Weights of a small contrastive image-text model.
Model: 32-pixel images, encoder activation gelu, encoder moe soft, encoder num experts 8, encoder patch size [4, 4], encoder layers 10, text encoder width 256, text encoder layers 8, text encoder norm rmsnorm, text encoder activation gelu_tanh.
Rows from block 5 of the text encoder of a small contrastive image-text model, named by matrix and row number. Rows with one number belong to one neuron. Each number is 128 + 24 x the weight over its row's rms, rounded and kept within 0 to 255. All counts start at 0. Numbers have three digits each.
After each neuron's rows are labels from the 100 texts, of 14848, where the neuron reaches its highest value: "tokens" is the input token at the peak. Only what is clearly more common there than usual is listed. The data: rendered roads seen from a driver's seat, with toy cars, trees and houses.
# fc1: MLP up (text_encoder.blocks.5.mlp.fc1.weight, 512x256), inputs 96-127
# fc2: MLP down (text_encoder.blocks.5.mlp.fc2.weight, 256x512, transposed), outputs 96-127

fc1.56:115123106094124080175079127111137152143137135111086079141103109134155139133125126135137113096129
fc2.56:139134152104132176113144135129117116103146155145174190124091113113112110142127132128096137142108
tokens: "barrel"; "truck"; "dog"

fc1.290:142123128066105127162112142125081157116179148121146133150126147147111116186122124144082141131112
fc2.290:172122102134115107132126110111123119128111078130106144079112147150172121120163107102163122088135
tokens: "tree"

fc1.472:106095118094130112146151110113119131124151134100112121125142125124152166113120118144140128170111
fc2.472:097147108098141084144150104138097117147131096175111092115115151119146109134130123106138143126157
tokens: "dog"; "barrel"

fc1.298:109133084113108124108068127115146150130146145092138129153136125091150139133104122112125085131107
fc2.298:141129134158136123105145101121111142132165128146149105098167147121117100137091125151110156115127
tokens: "dog"; "barrel"; "car"; "purple"

fc1.511:127092143119135125112155172112147128111156181122132152141135149142153100135136124098106128111120
fc2.511:144115126163124135140148120077159126133141159144123156103168127103154133089133130135152140100128
tokens: "a"; "truck"; "car"

fc1.427:117109139090108130164116128146139172089103117116139109179139116118144141176136105124111099120133
fc2.427:100122121132114088117131120107158130087127142161119120173088159075114119109136120128114125139105
tokens: "truck"; "<end>"; "car"

fc1.450:144163093145122109091104140119116146145160139150107116144111118064113136119129115118120126075111
fc2.450:148086167086153119163109162104128148147120143173123126140159130142108118176158147133127136114145
tokens: "house"; "<end>"; "barrel"

fc1.45:124122128135096142104110140101110156137140147081139134164101112130140142113115163131131107093147
fc2.45:072103104065094107124097148104095170138133153117102144138100111124125135127120150117079129092121
tokens: "car"; "truck"

fc1.464:170171148111092137090091144146103176104102118110126128144121140128119139121110122119147114105101
fc2.464:121170113099117122121151098155121125124102106109118159152152113153118102146111145116110140141111
tokens: "<end>"; "yellow"

fc1.370:089129098102103157128117092130109135104156148114136149145111102115137124102114126142117115148107
fc2.370:181120114108147106157090141123119114124158141142110139097139110144101094178187147159098182138096
tokens: "tree"

fc1.322:123163124102117113144130111118076132130170120083107146139132128133174148142102129105145122173094
fc2.322:114113114078113169147097128138108145152118140096155137155125135087168119117122135142143101106166
tokens: "dog"; "barrel"

fc1.206:122127118119089118139136102089099159115117095089131154130108149127160158105091104125150123105142
fc2.206:174087157120154174133087112108135159132119156160090152116140113117099124167129148101127135115140
tokens: "house"; "car"; "<end>"; "truck"

fc1.343:115103122140087120108150150118061165125130125087110132146110148136142143093110127073150127096111
fc2.343:123114147105098101105137146109150137137115114145095110133119169129114122136103090120141116130132
tokens: "dog"; "<end>"; "barrel"; "truck"

fc1.250:141119154148131125146134133095132119132174165136102124137113134144152117122123122142118120137109
fc2.250:136132138096157130099103159157168140141108145146109117122171083067143127136128135131107104129100
tokens: "pine"; "an"; "dog"; "purple"

fc1.272:110118123110144097118177141146088112154136172119120127137133097126168124108142176070115101140136
fc2.272:143148121135174135107112128125149114131111114153133128106146124066124135105133115165123141113114
tokens: "purple"; "car"; "dog"

fc1.280:132095142137131135162107133143142132155117096114102116129153107122158176145127101091137138153134
fc2.280:130147150140144121119121118145119118097136130181114135119089133095112147132117145108101152148106
tokens: "barrel"; "truck"; "dog"

fc1.467:148157174134107117096146134098125149141164116107107125130121117149141144104107093098148144118148
fc2.467:135112096105147145118112133154124111105100142156122126143140103097118117156141165126092102122102
tokens: "pine"; "blue"; "purple"

fc1.470:135145081060117095159137139128109133146132092109119159119105132147163147130135100123144124102137
fc2.470:162110157141145137123137136142121114118126163181141141107093123137104089148153108134116149119090
tokens: "barrel"; "dog"; "car"

fc1.285:112088112141127148109120133098109135151159172111168100137155129100178156080118118136145118153116
fc2.285:154134107126129115134127100145109112133099099096124094088136139140145116167134139126150092102129
tokens: "barrel"; "dog"; "truck"

fc1.8:112146143104107111141135135159114148118118145092083113134111089141165150124115134105153124150110
fc2.8:110151122133138094135118101144116106113115095166078115121128120102144146093139122078131136129073
tokens: "dog"; "barrel"; "truck"

fc1.405:110108089101123075163128126108127140109133141116119091157132169099140100132118142146127124129119
fc2.405:149132131096144193108095134154109127151132134129144172109136094141129126159146149125082146086128
tokens: "dog"; "barrel"; "pine"

fc1.226:109137141092085118129094161147136154110127138038130150165103094125165099119111157112122083105129
fc2.226:139120160080104129094135139080092163131146154165072124123111114177103104123110153136136150102119
tokens: "truck"; "car"

fc1.278:180121116129110171118095121121098154121141119130150138128109091142133113128127126136085142092100
fc2.278:137118153105164123138108153142114141164119122169154127121158137122105148166150110128162133105167
tokens: "lamp"; "<end>"; "and"

fc1.254:149128048135095096136122107109103148135167108086081138150079125142120172113090115097144117106140
fc2.254:131109165130115147108129106128122145087121096157108174075130124142105119144120100111105167157103
tokens: "car"; "dog"

fc1.126:124128093134116081159179087115047123147152139133106145139146135178174093093128129109163142110136
fc2.126:102132121124146139127142143172136118094110108138165118142112129108086129141126119134104146115115
tokens: "<end>"; "lamp"; "an"; "yellow"

fc1.318:133102151107087118105140119086127169082140124103127113163113162149146166105100113129165136119110
fc2.318:091150155093126138123125106133122127091137102142098085150122121129111094131107139106092108131107
tokens: "pine"

fc1.342:134115158100120170097128127091141126104163146124110121148103095132138145160113100128062116151093
fc2.342:139135103120117092155113172158102128122148127136101129123111172171174088104120109129130146125134
tokens: "pine"; "truck"; "car"

fc1.410:157119104147116114114126121098088140127181146122144144136089138116138124107142114119155124093115
fc2.410:164103153138163155150143107098139083152127145154170125084132089143136126132172119154152129135162
tokens: "dog"; "barrel"

fc1.300:115111107122113157167103112061131136087143134111167141149098150082133185152118105138114108099122
fc2.300:103165135108118112102172110140120102104143091094163134121128118119124122139125072142115124134120
tokens: "<end>"; "barrel"; "house"; "pine"

fc1.245:092119143129140143148139131188161100146094138084106108115126055096167176143158121104140093169131
fc2.245:110144141132147082120113123139129116090127088182074109111111138109115132101151103135120154142096
tokens: "truck"

fc1.196:131141147131099157118115133151142164125148135079122139139124092120164160116110117088135105142101
fc2.196:102132141167162093117139095179154097101104111137118107124130140122146143102164135110137138173107
tokens: "barrel"; "dog"; "truck"

fc1.384:119139123133094141133095104097146145074161126117155165165077145133114119143112106140110111148097
fc2.384:121115124132129155063127118156104132176139125065142142106150097116138130117113142082120091146104
tokens: "pine"; "<end>"

fc1.248:090137108055114105106092169164126162129130161115093107150141119086124129144098137125103101155099
fc2.248:150131173096119096099131153120090156140097098147081071131124124146133120156143098066133119101116
tokens: "barrel"; "truck"; "dog"

fc1.124:135130135118097145097104124124120139123112146113119106176141121117153148092093099111128099143105
fc2.124:150100123148114104099150113107134136118124134135112142129158122117132115158101147094108140093084
tokens: "tree"

fc1.119:113127124077084135146135094126092143106117106100140106177099128130130131156120076083126097139141
fc2.119:153106095125114126179103100106187111117107147127152155108128166115133112160128179180132134144090
tokens: "<end>"; "pine"

fc1.396:153157143144102086099131156133102183132136105101111136137087143146139140115138118115156123121106
fc2.396:140133150151111122105130086140153135110135097102089126126118131113124147133127084121152126137136
tokens: "pine"; "<end>"

fc1.76:106103102121114131141133110143110148124164129077143127138133128125145143135093134102152130151126
fc2.76:126134118164142135159167098111107107122128102136130116117148142114141150153116157102130100117141
tokens: "barrel"; "dog"

fc1.66:129136118121131160130096103093098129144190123116140140129139088122134155144116121108092134141114
fc2.66:125123139115156096111125149177173093125086133134087130122103130134115128142167149105133118126135
tokens: "purple"; "house"; "dog"; "barrel"

fc1.64:141120165116102141122120131117119167071130137133089121153124126157133114129133085109112146153086
fc2.64:128119097169120129114145149139108108135125126122134118130148141097143122080133166116118135129112
tokens: "<end>"; "pine"; "yellow"

fc1.232:112119139126127117100142159146125131122157148087127097150116075134171120089103118140120086164108
fc2.232:103115139114129123142093133109092144144154107099113112124120166131142146112151111120144118168142
tokens: "truck"

fc1.133:136104137093119123091091167158117179146128170125080128141113120109115117160126140080122133122129
fc2.133:147106124176135132140136114109127113140145155114156129131126134120149124124141148104114140139125
tokens: "dog"; "barrel"; "truck"; "car"

fc1.499:102131119076126086184070144141133140137110128119092080158105074123149146144120135122111102123117
fc2.499:134111149122132143129164124114122112085141166160137155132088119107105090133148128118106127157107
tokens: "barrel"; "truck"; "dog"; "house"

fc1.201:108097155126119143170123126163155138133115154071098145123124078108164153147117141096137105168126
fc2.201:106152154156152090138129079132102068106130108157108109127136124138144123111170106147122146159108
tokens: "barrel"; "truck"; "dog"

fc1.349:109153088112091104141098112149125159120144126064124115125106115134121147116108140140158139128126
fc2.349:147149075150136141130131137126156108154135147126089148133107107148140144103110171128156109113131
tokens: "lamp"

fc1.445:117143124127135085111152096177081129146139118122098087126145122138135159132141098071165127102167
fc2.445:126082194167177150083130109149122137144127149146103098103179111120100159143130103082162148133158
tokens: "<end>"; "dog"; "truck"; "pine"

fc1.308:063067143088139113154172154143115106156122169127104133135135106152140096118143184092101107184151
fc2.308:143175092154164100127141119138108118141136116194120133135143146110131120085110105165135155129120
tokens: "<end>"; "car"; "yellow"

fc1.210:124156125111113081154090147111124175142150149109105062164111115139147143119103139128164113082142
fc2.210:155117170108144161128143147133118110113115121120177162115141126123109136162133138118109136149116
tokens: "a"; "<end>"; "truck"; "dog"

fc1.127:113159103146115095099101136160119164156136135113090062127125119100118135129113106086138127113135
fc2.127:111111173129132153120132141092159127114130136115188144123137133096132154124113121166126119144123
tokens: "<end>"; "white"

fc1.311:110121144084121158139120102144143132120149124080134143156116119119157148129109118098111109168112
fc2.311:103148120112123126099143149088074123119140095143130143101106173143133127094123105139125114109118
tokens: "dog"; "barrel"; "car"

fc1.99:129167076165110128073128145133116148140148119114120149134144107078142135058083154134134127069123
fc2.99:152137139097132158121131142166093125130109139153132146105169121186146128118134129129110172114114
tokens: "car"

fc1.292:106105122141122103127120104102112130134165140097111104151132116142158125131100101087146143135137
fc2.292:172171155097156158119152143109165125107123141142124123116107101185127148148150127138093135125116
tokens: "blue"; "an"; "<end>"; "purple"

fc1.414:077130109114114129123165090076137129128178122111135133131130117113154132095089117139092120134128
fc2.414:099139111135139136150159087135123106105130110127150109133115140110193133092130114114149109116155
tokens: "blue"; "dog"; "purple"; "barrel"

fc1.482:151120157121119149112108155140100173123137152121144149143131131146137136131122115136128135142081
fc2.482:142133108136125090161122107137117106112085055106114106114121159156164123124171151108166104116142
tokens: "dog"; "house"; "barrel"; "truck"

fc1.139:123139084124139108161154102133119093154098128110153142124113133097158147165140145122169084117154
fc2.139:161123146125142126130142112104123126113078080105164109100140155133161153169177071095175107132121
tokens: "car"

fc1.43:157133127120103132138128156147124120131144130077112149148111078132160157128142126133094106131142
fc2.43:122125148162092119091132123125103141086152106132082144136121150166131127107081111125135142137126
tokens: "truck"

fc1.96:138099060126107114147136117089126152141137124095138146131114169088141179081103140168147122098125
fc2.96:185085112135157126171105111140135139140116135137123113093131125147113104127174133133169144108141
tokens: "house"

fc1.310:113100095065125097163102145148103156112115167123093074153148165116119101178129127100144113102163
fc2.310:149146122154121113161149107079128108138177104101174167103095098166176116073123122140166130096140
tokens: "a"; "truck"; "car"

fc1.452:116140150148119120152136116109168124041142136126154124165059133111121131134117102177098132155097
fc2.452:118165094114110109107151130134061149150155146098134115148160097117159113128087119099101106125117
tokens: "pine"

fc1.400:113117106054120112127115147145109138131113132086116058154122131125152133142122134112148108126127
fc2.400:140131157104171097143151139105111120163128137168097119121141125158145143158154110103135129120167
tokens: "barrel"; "car"; "dog"; "<end>"

fc1.493:154144131116086119125115095144108119088133135124124119162096083160120111134116115163118125155068
fc2.493:124134089143113105097143128152089116176119168110115134111164119146150128096098147112186133128155
tokens: "pine"; "<end>"

fc1.395:118168163087100160156171100123128123106144116084138173138118084171157155127128111110143114128150
fc2.395:129160138138101086111088139148132136115120086122124119107126130113160131114091087168145148118113
tokens: "pine"; "<end>"

fc1.347:109134106105097131105111142129090139119155134080115136166120106110166167112094122108135095143135
fc2.347:109109089206174123153145116149101121170152144110100091109146093160095117116177143140091106144129
tokens: "dog"; "car"; "barrel"

fc1.390:160147130097114093139098122114118163155151106089108140141120129148148150155111100126158122111116
fc2.390:162154144118139115147107128134155117112124159172110149117098095111101126157147141158125130130132
tokens: "barrel"; "dog"; "house"

fc1.478:139111137155134139086121129120076148160134128130130137115126110132132106090138153052180137103132
fc2.478:144134091146159136166131090116112105166109109134164105084148106157157125136175110170140140096131
tokens: "a"; "<end>"

fc1.13:124136124132098126111098111141119162105125107117153145129135144110148115115052125156121130130091
fc2.13:152137111141111157122116140129090146156166146126138142099128125141111120090104146143117168089146
tokens: "tree"

fc1.27:118151125099117130136089123143144149129133127100111105133136087161162148095115105147138135093120
fc2.27:107116129064098136146115128141108160090072109106142137134114149119137131123146138130125104152120
tokens: "truck"; "<end>"

fc1.461:131148128133135097154155085138079115115132136131105135136122123143147122145127119099157131112179
fc2.461:150081154181168157091121116152154148108115138119162139137147137074104169129137125112149137106137
tokens: "dog"; "<end>"; "pine"; "barrel"

fc1.94:152117117152091125159132121133084129127150105085108156132114122188134136126141135105164118119163
fc2.94:133142108145121175134131121176165119103091139126119148139110071130117135148100167126108106111123
tokens: "car"

fc1.485:130121136119121121119135121131108130146145136092103142126121125116131157145105129073128136159119
fc2.485:134156148152146151076116137180138110111102125135099139114122119106129158125129124093112108152115
tokens: "barrel"; "dog"; "house"

fc1.101:132120128141138127142145103139126116158168119093109154110145108095146156133120112101153130159126
fc2.101:123130150150151108124107114123117125097122113175088085112129155105128168107146095116128163151113
tokens: "barrel"; "dog"; "house"

fc1.125:095132123130128086086126126097112150108144112132149107141141117123108077119129133155079113088112
fc2.125:122117118086171116133127160115118148117160125154108100116118128116098135154104152120089169123101
tokens: "truck"; "house"

fc1.221:140151126132122160144119084136078103125135131118164166135112121150133144157120097142166125144134
fc2.221:194136184146157138121109161144135117101111118146133123125155106136155116112157113125149122149095
tokens: "pine"; "house"

fc1.376:125098133135126108134125162110128144144125166123079126139138135114163118127134171070141098157109
fc2.376:124116133127156132161144092139147104110091127190143134109164121138131084134163095167140144135113
tokens: "dog"; "barrel"; "purple"; "<end>"